A small segmentation model, trained from scratch: 67.5 epochs.
Rows from block 8, named by matrix and row number. Each number is 500 + 40 x the weight over its row's rms, rounded and kept within 0 to 999. All counts start at 0. Numbers have three digits each. After the name is the row's rms in percent of the matrix's.
# conv: 3x3 conv (model.enc.2.2.conv.weight, 128x128x3x3), inputs 88-98, a 3x3 kernel for each
conv.0 104:556581433490513599548448464479528545496462498482439499480497489573494493504568508465499550448501512520530446440436495485522489464517529485469460488510452525498507476487492524448570491536427493529520544453472522509549497596497511483481475434476461555472476526454583584540509496518473475461498482468
conv.1 100:502519531495455480516473447499555546496522496544502472496393528487542523476539466461514388598519553459411426490470516472552570464511601530491443421530469511537465493545498540528470447495491553585521527509524445458447495511529455501496501528524491491511457511519500466561529493492506513528488528498
conv.2 102:464500563449476576504572468458557511543477474493547513473458425513450515484466531530493485548531551499515478455437375489470465514466492489450494532505438556487525542597481558462536421476514483485489411496474547512503504484567528522483451481485440566489488556592468492498472459469479487526498502526
conv.3 102:438482491543483500503493516499457460515516488484560459524488493506444465435418514499547518508528425456508430516452505502427487459448461511446485488447473561548539557477495441448553437474481485533529533524479505462418517545522493451498543414464437433434525476539546524505527520507504507506521495507
conv.4 097:504530432554488487439505556516455506504553469534561477569444528497490486528477480530468489491488470497428438525455418478507498516412520476491547517512521526460552587505501470466523510512447485454529450489444526426423467434528453403454473509412533560511452498548503462499487493486513507513467497538
conv.5 100:463474451475522464546480504488528455466452498490462476578516585473534539479466488502508437485536480583507443462533525572468461464478500522475522478482535490512464476500545526557560480427516487456532570473433457478501566486506487468457492466436450464501488551511482502529482477483462455477503489512
conv.6 099:481460492562472466475489481493512504525475500531473557487545443526494498476505474495415527495430478503548455530590498462515468511546474513500497534568455484476501484503435556483453525434421484648483476530509428481523468487428461487490457505631502511464487475550463567532502512503478488445489493480
conv.7 099:543510465482485436437471479483487503538550541543555534503497498458565456540479476511488493508460542494483565491390464514496457493528552527470438470486458566477502552409465466525507607528563537556531497537513548551506433462500487531490485616593521500445503544455510494481509493502468467486500523530
conv.8 099:523493491543518530505528519571500477543447484511598572512485586582534391476503449480491540439486566485500427488431462517439457537468480469466539523472486483564516474474546553456490486517462499499479476494531505494552507483466474480425524504538479549428527448494577494504512524490521497497517479499
conv.9 096:472511518519477551519484501490553523535529509517437507471496530525551498488526438407528442543493499460455478510530430474495440478479449495511470452507497474491439545544564559555513550499565434513464479500511456534443513498536541556543594459532446479598455505523530459464501508500504515523492495521
conv.10 098:545568427488525514555456508523543534413501525598526525532465461472523560564429485502435475507507463459497476527443444463536577467478479476545480507437496463439527483486473466406544502484507468481478491508450487456460484508446473512508500446478507448517523488532479513441531506498527510504526508493
conv.11 098:520571565471519552483530456549569506564507506542536490473463493436483480548503536465509475511444455487504533473537487471546443470531467464585538521528492508469464527548474508501456456493531494445589404421492467482509456445507416462507517399505457474474489435466479539524509500508512490487503482507
conv.12 103:510604514431456488495445493506501592510483474537483507512556498477523495521476436473530484505553598581575508522472526411472409524513514484464452474539522454526473466551477421486508467435531466416474511458477542572539483501502540492464524487457475511505455398564508501477516514531486492505509514519
conv.13 101:466504442494486518572471572549521538459483541526558462605452507529492556466520505460503464480474493502440452520479499473509458447552439598494525503489484525507480462583533552519527465487543442534479477490461506491436450478491607491494525549559484465539529458521508509477508482522504500501527501490
conv.14 104:549483466458475477499424513509548459505484457476479509518481481504511515456443499557538571510525514471481512431547506453428549497513480389545453451421479463490494534522543450519464464469534538481531493506476471478509481479433445459447465459512506500458541409491497472496513485512499509495531502514
conv.15 101:596562579558523515532547566457469502527459515487490443466487494503465484556486542512539492538432395493466463587579531539503494444470471510488487460521427455452485494389473476476454461484520440450473466443452457498453470436516516438427465422454510513514565522602490449510487509504521525537485511528
conv.16 097:480488532465458506554527522544485597490511517494450544440387503457526503464505477476470438504478503481438487481469479510475453564581544458502462428440537525509490497482495478509455496483447498534496459472485526595560470530481463472413470470457543477610520504508543515558523544483530467505536509474
conv.17 099:542502500514523474467505540523485536486467575501557532520489476494541461527472504502507459509504526454453466475474487488434459497504466521513479489492524409468454502482528432518494498518468490493557508408486457463471533434485475509521433471420505537495501484532504511452503486500492474475457464473
conv.18 099:467467485475526517458419500492446477465475447571457486462445505478503459545535519474541492475495495552483513495407547468488593465489457479505469511467494543460442480510468560484495487463445519498523551540491398496509558520416526472526479506571469475517484549517535548542508479500526496501520496509
conv.19 102:460539551546551496409507474446474484488510452489494459507480478541506433513512436517487523478482489526461463518425482489461460554475437456486519492542511543449503481470467490497541563441484497545503416471459515462395543487474455481511537434548499491524538468588579509546493508505485504511492492504
conv.20 098:558569448501430525480442513582487590494542512474488544487470491490501465413475525493481510445455470446499409487506518535590469496517446557516506503527476540506468519537471425522517429451503505553494484479546553492537526508433483468524540514460604474425522504441562512598491488502499492491502534477
conv.21 098:482546468533549447524559531495582495479488548441526556470498535451443456497530521489444513544491462529477419426469386478488516551567498483545507541506461587530519506522508499543467527469529569460473524482492475479505465520450494480476516486587505525470474522535472526505532523526505503499480508502
conv.22 097:443511464484524477459530504482463512516424512430419505507489551539506560518522414526438465552527480491504468537507461509507421490481502507522457458470552498389583605619513416532536522529477473492549435416459474484538512496453566503491521463435506571492485538425467520519483480493469502498506501520
conv.23 102:553519423466428552485489461468470492549539494564521518556484550478519523595573534463457519491470455452474534510536496462473419479456462479536529519498468489513581529469496523435495517461545586462439477455472502503494486463493532552474483494487493480466526508492481534500498521507505489475507501533
conv.24 094:491526466486462496488520483530531550533589518493528490542500554532559513458525528512453478500477510542502489518516495507522500500521515464516493571514483485541513663531472571442549533540542530478525487488479440429521550480537475442474474507502490463565431456480442503497500489499481469504477480512
conv.25 098:508485484540550565444519499526467499477532532469508459493497567529498469513482467511549541479546509483517458452472457461456464522485476490496492517448459493517522478527467495504448473524466464463543477484500446487477482427419496491501532547523458466551450458404430494479506490503526471492543507495
conv.26 100:477469562514548496558510475485509431482536484500559500443532471596520538442516476468542453500522509459471466431610557478477532491530482498407590475499511495512472451544518596554532424489529486472475493503506499473488470492499465408558502414467459486558486466503543484543489487511505517515527534506
conv.27 101:525542482468524515481473514473519501484546449469501536452534451480500510507578513527498484512502490475452539455395507402479495435435503431511470441462437498477494542574503557482432472502490550510559561512510485529512588548505411417505460371528513508532542491570441620500526527514487533531480498507
conv.28 097:480498505543475511561523457482483512520491472482454501468528523558596536426472528598462539438479510497513490531441477544503426463533523524496481522522528499472501440472542486564546518502537499450481445532568474495584526516531513484503523510487488556454500481547533544509471498499498478476504480503
conv.29 100:481502464497497489518536514566489468416538443466432425516510479500527453503556460480468516594618437545462504464556518513506559492428536490538500609549457503537472494460526574478423523554503468490511523454452454488471521492581466603498502431477447468484537463490493476634485487509481489513490526533
conv.30 102:556524496487536485456504480457523465534501534471512476462555478516501452474450453522438476480462473588503470487514482496508510544503489537492470458481515485525514520491459461577460519453488507468545517476483469520456496505501512487489590500492556486512512498540460509473477460489465500493520533534
conv.31 102:531478422533434524517539500518522467565485517504502398462440490442486503483482500627535527557474485567510461446483550547439498537460477497545498504441456530543536465558535466449430549466539471517463500518500504464548441401455481446492548506491471495519486575529508480559502504483515508494510532499
conv.32 102:529512519553457509439552448502551531500494489460450550455557503507504475476472376511494457419579558505527491511540457489475456467492559514534526476416394477578566547497488504414425461470539417545566508484482505543541520557585510484486498524506466508506507482510548545571525504516519507487525503480
conv.33 103:503451407608479545462481522521484472528458477513471446509507524541529450439495524519445537492440506591517510455504505496565492475515533521474496432547585505515470553545585423493507515505492523560456408445496464444503493506512523478487534466479486556472482526524483474483494479511496491496492499489
conv.34 100:499584527494498477518514524534521495540508552577552493509541488447483475530536506438536452483417466456496398485377445504424553478513535507492500477517490521456486532459468491486484439477532449467517552526621527582566547449480506411473505446528508483528466433518446520486511513486483477501516496497
conv.35 100:560457506439464498600521474535471472503525493511610511529540410481472525418550441484559510501503474471435487449511553397451469466492506501452484424558487596463513540515469504531519592464504453466530480430532506503459516475504502511512456484515455475433544484474440477527532547513522495489532505513
conv.36 098:494465449544475551597495409520453483482521516535514495556515486508491458477500609484453517510454502426532525476493469481516483453496483471495555511559422448486550468557496505504507527545546511455467464534451523508541493506507453552553531501488482472469513457556569501462523479498518510538534529541
conv.37 098:526508491501528473490444441480566491500498458530586496515491499451530595562513549512495499556583524542497552486446495465481535493493464509449492458440487448536544501528483497476605562589513478479500542415540534426475513464547498500414512529521491541511423488496502552437493503502513494492479485459
conv.38 100:496453481442464551438590508489494530514461486479510542487444514415521497539438474456466421504566482499486436493516493558501509514464562510517458489490485511510588466504482489491496533562540432421473459475505504487435537584537458496538471559507517492538532483437469477571513493475525509461519482447
conv.39 100:507551574561511518533566580499479506488509531492573481491480535595507505474448445463452517525527568470509552517494440462438533487513459475407531481519498476489454521452459477490524520480427490442425486456496495426469520441451458491489425409472591504503491495519477491507500503492509486486511491490
conv.40 098:544486434478486462516484553505541515488540500502500500513554493518534482441529460504496467493500410545522518510499557423473486526547522477477529433533530468506518440517528488569506473565540469498475497523508479501525485415438514575557530481446483518506481500524499455517525510511496503453522527495
conv.41 100:554494504497474488488510535536441504507499521543489566481592532532427459404512527501515515547536436591509534525460484392442483460472521529510499508493446472449482509568577565518479536479545528456508496538507481508528473492483419452515503440552469531526437502597567479520474492482524510494508500503
conv.42 099:505486566522496602593511560491495607476477431457499541510468524508452624499558422483493462476447459577550529493540498490468470440485482477508541553435451450465563498501509453474509477488464495494416488523507476432475505516506479490495508418519515417561529496493452474501485484492494509487512509514
conv.43 097:497529441554479447511520536494505544498492497458444497534559503511448509526507445506410461460524457481467524532470421461479529437460477481492525554504467473515456565502477448497464502484567460459438447484516451489485450504488548547461486500531485518469429579534498483474505536540512491517486492485
conv.44 100:528509524542634472498457494564549552460530478490436544470516511425516543503521499473486547586472519501519503455441484504422462495468539516436445476413414490475482472434494502437513389554556501483521490507515484475479567609501450454507489545509494464540573492479536412459492493475487475488486488487
conv.45 098:466482512485535497483469465511428508480483543428506444537451499541562513520531527498462424496537516488514485545481432525536456544551516462491478459508552494446423508537507496512521557430514438494408526476556509491488553518507591554514512478538544559454479461521497561537529534521503529520485489494
conv.46 098:480587437472493535451505540399510465559477515482480548568445481513518474512521448485515464507495500477513532550487496487480550532517513457449486561518496551484541462504483520535493511413486515461485537462471517420471495520554530541499541461493464464491437494546415537468496489518478504483501516496
conv.47 098:490467498464439489486515516537511483573484510519552421446430520415517498506564523562452530494440458464541488464471518530578530473488464549533527557468510430529447520502476473438465584515569536504436510575516463440449513532502595529475453532462437488499481535534457446496493495528460475506480483494
conv.48 102:544445456459504487492583499504530497563482524510501507535454487498556587494505569547549497455430447520493498478425524390504545497485517454505520492534576514497522510493519520491463490526479568472443550443531471498445502558447476466419567463513553516536459442533531555533500513498501500487528510477
conv.49 099:533503463482494504507539492512494505582499535512520474394519400461534465441487506475540482474505459510546505470475510489490465489520542528526437512518463483451506501445491534499457554580466477512529541519511493547429518563500494493446522529451537476558492517490483560520532516499487501489471489526
conv.50 099:525535447507505472553474512441545506474529487526554531460565520549504436472419471548503568445495564447519484438493453513533493462554516414513514466459523526500496472559468553468544544459478496476479416479471467461495471549506473449501498564520517517441528537491535566593502497490506472484499471513
conv.51 101:480543515488670479481475576547496522496498440478475553419392561500606442447481483513453517507533486490549506458529536508499490484478430490515487506445555449504514480473441532564503487480533492519587505544457444537450479474416552432415499497542433511484525530483487457496493496485483511505476469481
conv.52 099:495506464528465521525509495498499473478520437428459449445455576458460553520553427509434455414487459521588521487459506485505508415448530479531528483518481485506473551495489493503473455541413513489533536502506449413520462463458524466510507501432471416445483459502508472491465485480508515522512495504
conv.53 106:415501554509485518463565525506583479511407433488554471523441512481528523490458483525525435497528485494532476546514527399440565504489470498493460446452513563477438440455466505444493482493489463506504496482544473505483499466496542436490490561481511452567417540499526460462504500511506492497495482482
conv.54 099:509513556494481513500433515483489446452516460490527453534494505446473522496539564445474531477492460524480429488504464536443491467469433483463528480569531483448557470450471478461472508606506490437476548553451516428460531438492490461594582498405508530446522575503489538425493487494498499487491494461
conv.55 103:526510492565464493485477423511523475516498518455438444428440489478523470523542539508502462490487508542458499497469428496448389494492459413471526500550508493451443534510454417511477546427406530524481512470424502549522479446451466436514495439409492518524533525491528518521512499502506507499535514506
conv.56 100:456442466546489525401541502542527457577521485469443453441539521482512471611466452558587519522476499545559487542565601451515600455505475513439509485467448535498546531501507434525592545451522491494461499500472438480442520499437492513635447507547541434552506560504533482506511446460487505498492494497
conv.57 100:553501432603433498504528557498537523509526446486479558486514517469394487447479499440435455554428473478485477486502482495465452482479550500560528491511453436452512594410474503455514545459526451473505468470481443512456547483460493451492554530589550535530568518461534527524480491492528501496499507515
conv.58 099:476392463474472451484491531489525460539506501547526545499446512521487474476495527423472484522533469439411483439499502429470503518553498504521507450502543545465537476487484499545484447525430496455434523477492413435425538462482626485485498443469500466541604510471459415477521499504513513504510514538
conv.59 100:464517451479494478495503442500458456496506455515552512518509491561432503515486457455487527483589475517539434496465477533505479482446465487511471400481575497453560581513554507548486467521464532510442470502510472546532457520419480523524562474524457487503431528551530455528489481483472480487493523512
conv.60 100:475483471500419476499524498556523529504483436577447529495511545510512478445541507437507484468479465499532484488451493517518468583522505469533531502540550471492548559450509532533457470471510508578466575529503431525527538561454486546474470470464557577477538556498426443526497506496494493495487513511
conv.61 101:507398475472569424502519469515438444399443559461496499526580494554434442501429513486533525441493455492440509523458504526459528446464463507505447534457524504439531503479515564582545490483490496531560508467508485503485544479437482573462417415525460458514495507451412581572508496482508488483476461496
conv.62 101:505524494485505534471420484484529544531521505490502486514433503524566511501504502430443527547484478544486531460497532412560518487470461428520461440450412468553621530473441449494426599495548497492485469445516485491558525476486464543382503541531467436488537569538481458439495478515541520528538487495
conv.63 100:553522509468469529459441544552458463447500503504581528444489504525510477513510451471470460472455501498544484431474538509473465445505496466498497490463482449515454488467469544522495531515532503559539467455437543536460495518520465488535481511455443469441483454445471516485505480517486485485503532484
conv.64 099:494523532471480519563505546550533481518516414480456509524553552463504539437453548511546497533509503521541475506503517444454507519461482512470494544415571577541504466482512456507552499439440490480548507384432514426500607513489475558534514458454525572444470516502468610430519509494501523495465489488
conv.65 098:471541543486453512544535509541447546520468501456473507529567497473510435475485489541522483447447468488519522532555431483489443438468545572513500494419474451491487487480483481492484511477526458469441480469444438487549540522568512487501513537631412479415535554514437456484516494510490497508504482495
conv.66 098:461590510554452470399471455472555506461522482490433514517495509533489506463531522474498506506527482565549604467525504522541573402599495462482476506464519475485483536490486438539458543515543470506546456514489506544469455494513445487469499518590524479454466549454482451472502493524495495498517502520
conv.67 101:421506493507508528465420439500475541510526519495491501493497513484513438555462483473535534483485480520552476447507472470573495521492506553499535474538526467517463538546445515495535460493500497501457507397516460576432456568490402481483437513517470498443522505465489552497501486504498509496522495514
conv.68 100:480446479539506527452431534461553487492481548498434430515478586514519470456536517533488530538504506526460487505534413470534502559498455513461488435473451497509445511461561469478448563613523511512466521508536443490436527473539440565523458484504510474494481406462431493493486472512481456487469477481
conv.69 099:463522462544522494515522468508525549496489551566523530468518477539471398428482484519529545527504463527583563566522480442501485520522548545572502507496447499496525441414527528460484465490472492508499456495518503457456502455479488459475619568508485451482509498543450548546506510509520510497509508504
conv.70 100:539481470480512519497502453456526488472490444423509542479563468493496462493504454522540419601442485491544527488445487411496460463505524482517523430531447542534531490517491470530488441494538565492457474528494489515517563527571596419540521488486595497483518409534557618538505523509463475482489468478
conv.71 100:570489475499450469485486482518508489517512490474539427450488487494450514427517565476468474538488470591555495549471524608522561429405422393484489471549525513476542545424474480484494502564488494563590536479457548539470487394462544530524493494493499528570587482501536506522478499482488516492508534510
conv.72 102:466455527450489488552490491530494506536481479454561492463478521568527503466521530515480507539488461547485491517507412443454443485445501480590513492580426547470549529483503508588390549577555458489508525549512506510539480461475540480519507493522475519560493539556469591583464492497478487479465510484
conv.73 100:560545478456430404507473531481559432506418465468474431477548537562518533463411507514498442521505502465551493458521524461523548526526520503486491510500600523508439473513485510465487543538493435462513435426498528474487507535518512485466568468546495513486528522597500465491491468495478486482491479472
conv.74 103:511518495465526535511482481457451444467448525484484512507471483456489522476477519537558501580505513518516432495446471409485518543557503558495500468496510505481473554482474525521467450537526522496518490462458542503459502488479501448519482553507529436534483532463429517536502500510492498514504511492
conv.75 101:535536578514482475467498458544418463463478527485479530531512515550597518522480449506498501444515418495451449561480500525493526531506547487556518496411437553539495489481588524481542469476498527469480505541462432456548531509516637514452510488495454541459510438475508496521497517500478475458478494473
conv.76 101:489496423526519527501459501478414467484442468473422480491466540541465531487469496519559529467465485515525544475499540458442524521499508499458484520501555371524552442527606521504559496466478531479514504458515484436487494430535554493440530436468449524527481482438516454501499498494482487501495491487
conv.77 101:563495485448563466513575472581503474504487549548530525513542505456511534472499498459421487470451498541497521448578442468576494533558538469472510477513520520510509506546554462475495498433423474419489491488453521477463564589478489507404547527458442526534502534548493458426508515503520490499505456473
conv.78 099:520554534506557450487560515492512490442546502508509468445480535483496530503423480473543440514521461430472514527530528516430554491491486478577548522445477546588411515512532491434526469556494465463442519467473511498493533572503480487414424420507462646511527493538554506471493505505502496474506536502
conv.79 098:445503444546526410437427496449524480492502478498468522596442482502535478418479496449524505516471480490481524487492512491462568555474474480499492525448562540484526483520487502453502481513491499433472533506457492472535464514537566498589536521561467492531494488480404484494514495493505452498533510488
conv.80 099:486467452439462423479507441472487502500460553465463581508461476457469458543600504462524512508482559533459516477491505521548421496467429468427483569510429549453439424508515563448493451482507567515534549500453473470514476491594510502475571558467453548510513543484476431403483504530510502497512519505
conv.81 099:462452452541468502481507362534473494491544512530519454494519487454506403506486426509575519512469459528505504470479499484509449487531538484507490512474462514475479520498485457509547548563492491505496450465438517478536547529491470531449541480500519440524500509555477481552472494509498507502508482504
conv.82 095:523500496553466466559531407450480539480523478492512446504497499488467507454496458507527519452530491520466513518514585456479522450419493530487498429579489514534498538481562515474568496442518481475480449493496522427501445481566526484534509554465536458460468453578566547490503512509471503501514508492
conv.83 109:558465487493518466524547422519477562547497479495468514498548548512482592506453526445476495495443557533545493446512585453608410542533534441478483472469554520506456582502470487448555427503439501495457553489552529486409528543499543492561448506558499523577607429443499505452487472504509514509480501472
conv.84 100:506495470522553483551519427525534484506579527573520574589500494528578493537480482524501495514498534590558458536493574576508433491515516495491544462522504457514478483606514528475535454411490483498431469470485511468502520438418514511456421519438474561433489452496502529474511490509513501489479455470
conv.85 101:497472482490505484459470483453502524474508606465490496367462485470517453483520432523487539477432496476455462535542554543545516515576524522517469481545516540559469551498486499521522493522531505546572469547592537510534500548477535543582498531515471531454543545502517510499414431516460486546448497558
conv.86 098:475558489420548516465424489489529527477518468436492469455513532477518494509489491443488442512425532590516445523515495517430498516501503518542514481480505496481396460470478522513504447477536545463493568508451513513481492488493492461502513454469486520443513509509474522418483518493502511502501495484
conv.87 104:490489473494461491480461475506548485497551463497565519483503448487491503437471480484529457471517463445456433475497497474442450468437463477506531546511485524490490486546522507516495487542505453450454520507501457498467496517484511553461538561515516509555543545557515526550627626626631628676638634699
conv.88 101:529492531500537474476409463532561501489515575504523583524425438490420518468544457461497500467545566445442460427471440475567454477474569432498431462542497501506499511473500514496512513460480497487504501535475440373499494445472501530463500540467535457542537491522537481548490468462509486480495507494
conv.89 106:476494485501523461503554586503518550493540502541485456476511506542526453515484556462532531538409355443512469497505471473479409468549555518591473463425541430527557512541507511456508551483452503516522504471479511499508536515520511505593473528429519478561514501479462482482428477428484489441489498471
conv.90 098:516504469510507487523531492428447523514441437434507432578478502473504471460491498423524434439466488590514485472480497460460523549558496479563468490550495516475493500466523498466475492432524528552475457440485467525421463529502522456534489510537523564510490491498469502532502489484497484483455476488
conv.91 100:522466569456443433517496467511414460471439473442546488463491496509563471463456479431510439480489450468450552493544519560548466506517544470467508476514501498513507458456470445449519462495459500521455472580490449496460524488476601594478514471507454547518440468478552532504475520504501510491478501484
conv.92 101:509478471549479526464488520425550470467516457497496549516512476436498515546424509527457565456505490465491527404538484442509557484495512494504528506529477447479525498553531535493519511458491512515496509459474524476421441485497482460435563449508479524453533550507498439546494506505491528488506494496
conv.93 101:519445518503531480454509467467468465433520558494525441498430482493521594556446433473484522497524497449473484465510554585502501489550473484548530459524454411482567500501514456442446504488530526513493488485461463497467509521453539495521548512499567512572534498554522501531496505523496514540489480516
conv.94 100:532513513460414457542543528494474490509508502452453554530523606473539523471497429494483444543524468518509481522580487472462488508501580478542476535540506532497508453468483479455427481432509489464521512498506501471552510596541375614569526479463463484480491578490500469494496517548507474479501469509
conv.95 099:444475442447540496546531494507485486457523452455529475548473454516487504491447555493476484527529533468525474492504498554520501447480583535498503547473517452471517545504525516529562462457432520490501497491537553523492513481534420372448506443562497430511564518541487491457529537496504486493542533497
conv.96 100:521414558510524486511513476498506491486533598449463482542497516560497467472454498548409483506526531606517467443499454487505471466419523546497478504436443475528466474509479461518464464543532527523523427445488457491446461509478517394488538422428418496530505482544511537547496488504444449500459478478
conv.97 096:538445441538536514499488485469496477476448475466422480557463449481502473473474521471456452439490547494481437447512480417461493534498525519485461474513538494477495543459435445445499489443484555529539451492528545452464458443523383504465527504502532411467550572571536509495535501496479475475499504488
conv.98 099:497502572542446542527567526605430488494482493499527527470530495475526482499409508504544556552516484529504474529450451504512479517538520431471490470527470497489427459452551468471527477480494477549544396422531488520521540484540469485518506468488533498518512502500484476516510512494488500460527539507
conv.99 102:548485499469516536470464490530550486457480463471487505452512497515441556477443469474509472501474531451641499542523484529493483487473379532549556454492559495465529550503467462485500489540498535477457468493507514483459520440490600521565493529516551484531503400526564505539520527531486517506490489473
conv.100 105:517491465493419474513553469515464473456448515488491505541459458509479433371532470522424422515496534510521485515539498471561469498450501470516559482500486493507491554509425599513423492515512469427477521554512431487504445478533433468426467454490560506485484498455511506497494478485518486485497523501
conv.101 098:541507498421411468459389426502530504501474513492560510478546468535502556508556477472520555459536518510562478555495527492508527521482513474516470540392451499554458444446491434497483486616568496507501457523563527501475462539499527575511526500524503462465484503484420460486498501492465519496512496503
conv.102 101:507460470443588535492470471514470477514526520499510519455541501520489517527543495564539456485499524475550489497513560513527484561524538468406491515522517516573476498476470496501506492532515482456529442474468466366547485478450450479496463526529449505490489451443405424495477522522487480514474497502
conv.103 099:525437475479554531492484548548576479529510507478511415454510501552441554488549498460447413416501450546535436544513460445451506608514560524471500520546494523468507507523407449507500426472515425533462479486570442517487538479477529538538507520520472478479502495485512471542461476479487495458501513501
conv.104 102:509485500487511590480556451543519570496507497578578548549510515546423576526525478467415435546521531388473596438445532489484542579478534485457486520526469524455479537461530503483458571566510512475471509503459472512482559464449475459480443517493537497494475583492475454442485510507506498502517496461
conv.105 098:483485498512477465445478433433487436504515448497517442460520506539431500472507516515531493406394416542508511427514502466467516476479492509512491508497499545450535532485499552510479540450487507560504482453466553427486480482460524540516486491461444503519522501564516490517485505481482486518496531503
conv.106 098:497509488576494510486494534461516470505526481484466472488440494542494468491427494408495480539468540516371527568571485518485494477557475548511436546448460504467492444470495485465521472536513433481523486444526488552464475482479490463577444553478469452435484441517549492520499497491524525496513509507
conv.107 098:472497562501535596484507466437480502472461526468546522522525524489515503471461442523469534461508489534490483466607467464451460538539478469493498533430492471457462532533483466429505489421488447489481566469438532502496497498455516464415460478471560469474565458498566500467487508489491507509474518491
conv.108 101:453496526471563471506493488494492525494483521481459546445493475475514509512389528513555447545510393451497485482472509483485468520472516474483437529491608582490519509515463504508537502456536463471484457447438514480536478528476544470549532447436504474510493469492500453480504504511530516490503499500
conv.109 101:484486519444493556572507566536467499514436480476480441465482449492498502490512458567472497432472512546596579473437432516438479473526500493461530490479495586485470533543485530485460499556548526452491520506516467473492424515422552516433522533534516460471514490476462511530492487484493509480523504481
conv.110 098:502566445565489489482530519505465559436443513454516540520523462511401508445471450444474485520551483468462545484455567495564518553531481431482465511444481515437461495535547546548524492440452467626501476490427474461559512547430516481550454469458499519465529494552482480494491493471466480477481474489
conv.111 103:557536530487483435500496492528516541550530558534432476480472473525546554459443474516562525475475542509505478492524485585524495517499526538521519478456466464492480426450463546476558531542436519523529431460480487533531502507414423476452535550537441505491553510482510499518506500510518491487496531543
conv.112 098:508525494514612570582444467517480485496558542488568487524614496491456444533478533467566496448553468482578466465510468506425506486486501464464494525486421450482477489534536521483547466546441493495513443507554495476519554536500421493497508483478473445520515534455453503510513548518497477486479493468
conv.113 099:474541423511514507484499461429472485520502439497500605514527550493474473431472581592534551516453507480441421522451521489506484532488482448484484560501467484467518501485543447508523426395496513486509465491537523480458521535533518422453438497552523506514516479488473460517506539509520493502519468477
conv.114 100:486532447515479511481397510487541561521514524425480429469466477502541442547442542527453457471497549501435415507462487494498527530496492476575562446527558483571405515528522508491507579536470501489500522483524462496502453431468464506489465473536530513492495503497483384517483477485481527529479515509
conv.115 100:493482530506528469505452470525496489541472475512486525462536535532547525531508520492541555505501520541551614485508455501500458467520601484517501524461483485506542491466503497487474446543467473516582463469443526556506552476478480453612521573581566506547517489505495498511514501497493487471499510510
conv.116 099:546525488545468453462436448452468537490567446482467444490578474525495549470498552458431520510509508566488473511478442540560519459455475479520545498509526527471490492495551444482547531445522484476415462486536553521561431518517494491474508464548468491454501450476500492469454484503466485502513501505
conv.117 102:480516499459454506523499508515477516545481479516491489570453558484489491576499468506502466550518545489463503498468503508478439472493482523504538540474565402460481558532551556455467526463570499504503470535469494460474492504595510504523581419470470495478547471518482520425506497495514507487516489480
conv.118 098:523494496460524524528493519497454493458523507478539516456512560508494428469499535515521499464528483481498504411511562458476447552569524458478452457520488516529448454493476466439510473483464529503516503484445543524477570504487531454502375466528471580578458505460531480514495473474527474445518549534
conv.119 101:493519460476427514485566513480472507494533506501508512512388544516422488497451467555482438533489517455461511445462473440506531424478443491505484469519480562466457503516544486552471498512472444479455475446423531469539505504523470491546464496515444560462509490498504453454527502515497505505475480477
conv.120 102:439447482504479490461620443433505461508457457472420556470561552460449511510445444451560454497492516538489471540453454538516503502472511484477517465521504475483469497544465472484489440485457512505569439445400468478500455525489508524493458420451433549454486453512524457407519519499502493500484473499
conv.121 098:503452493509569524552522441477534528508504551447491495450435388471476459494485479482488462541428466523530491523397505512506445494498497500436486505576445512471470482507411450506568543483540538475468466461529475560465507492601503507502423460484452523537474495499557515536503517491482526521492498501
conv.122 100:471465499511508510528498441530493424502537485447451527512550546520524494480463471539475628495461519449492462469454469542429541474468440483485451443473471514555508440444562486477551511445495487536488475514443500438494478578430535474582485482530495506511472515517562510488513504508488509476508494512
conv.123 099:481470512516483509593519497523503443490496458489521543475498480464512408474467518479467549491550484567538548440555476503471481480461476453520429473533481506572456557501479455497468470494454504514505452439475450466497553473400509419532502454531518495516528481462476485489498490521525488501484469513
conv.124 097:527462540494493483518498439487555539519505449466475554501461519442549480508456554524462519544569559474520488468515494484569505472461454590482473490498478482465438513437465532486521547488500569524530525539471548486453437491487526412487516525472467515446458429534526575468489500489461511535532505504
conv.125 101:462436490450451460481448478536483507523548535468455426595464498475523509520470512518556465559524488457526632593479423568474471433431514507555477500521519508433513508467559489494506452455406435423501506536498511488537544427604471593487465503499487478472522543475505501535542525499547541525495497507
conv.126 101:467443468510442559496475492526531475465427485463522516440569529488517437539497521534531462499472459498475528475489479505434586477497465417457540429497490461514396489462459578569480513408506419425521427498498490560445540479509457437469515487488464579585475518471422456535480488497473476505484470470
conv.127 106:422576544476577483474553497453497473470508473358460494435499461556494533612555541525541542509527508471543491559508481483458452557495449522501556536542545480484575553512442513458492540516492473538494511475488506481465454512481561516458509507524479487455461500533475593468542532502515490482524509487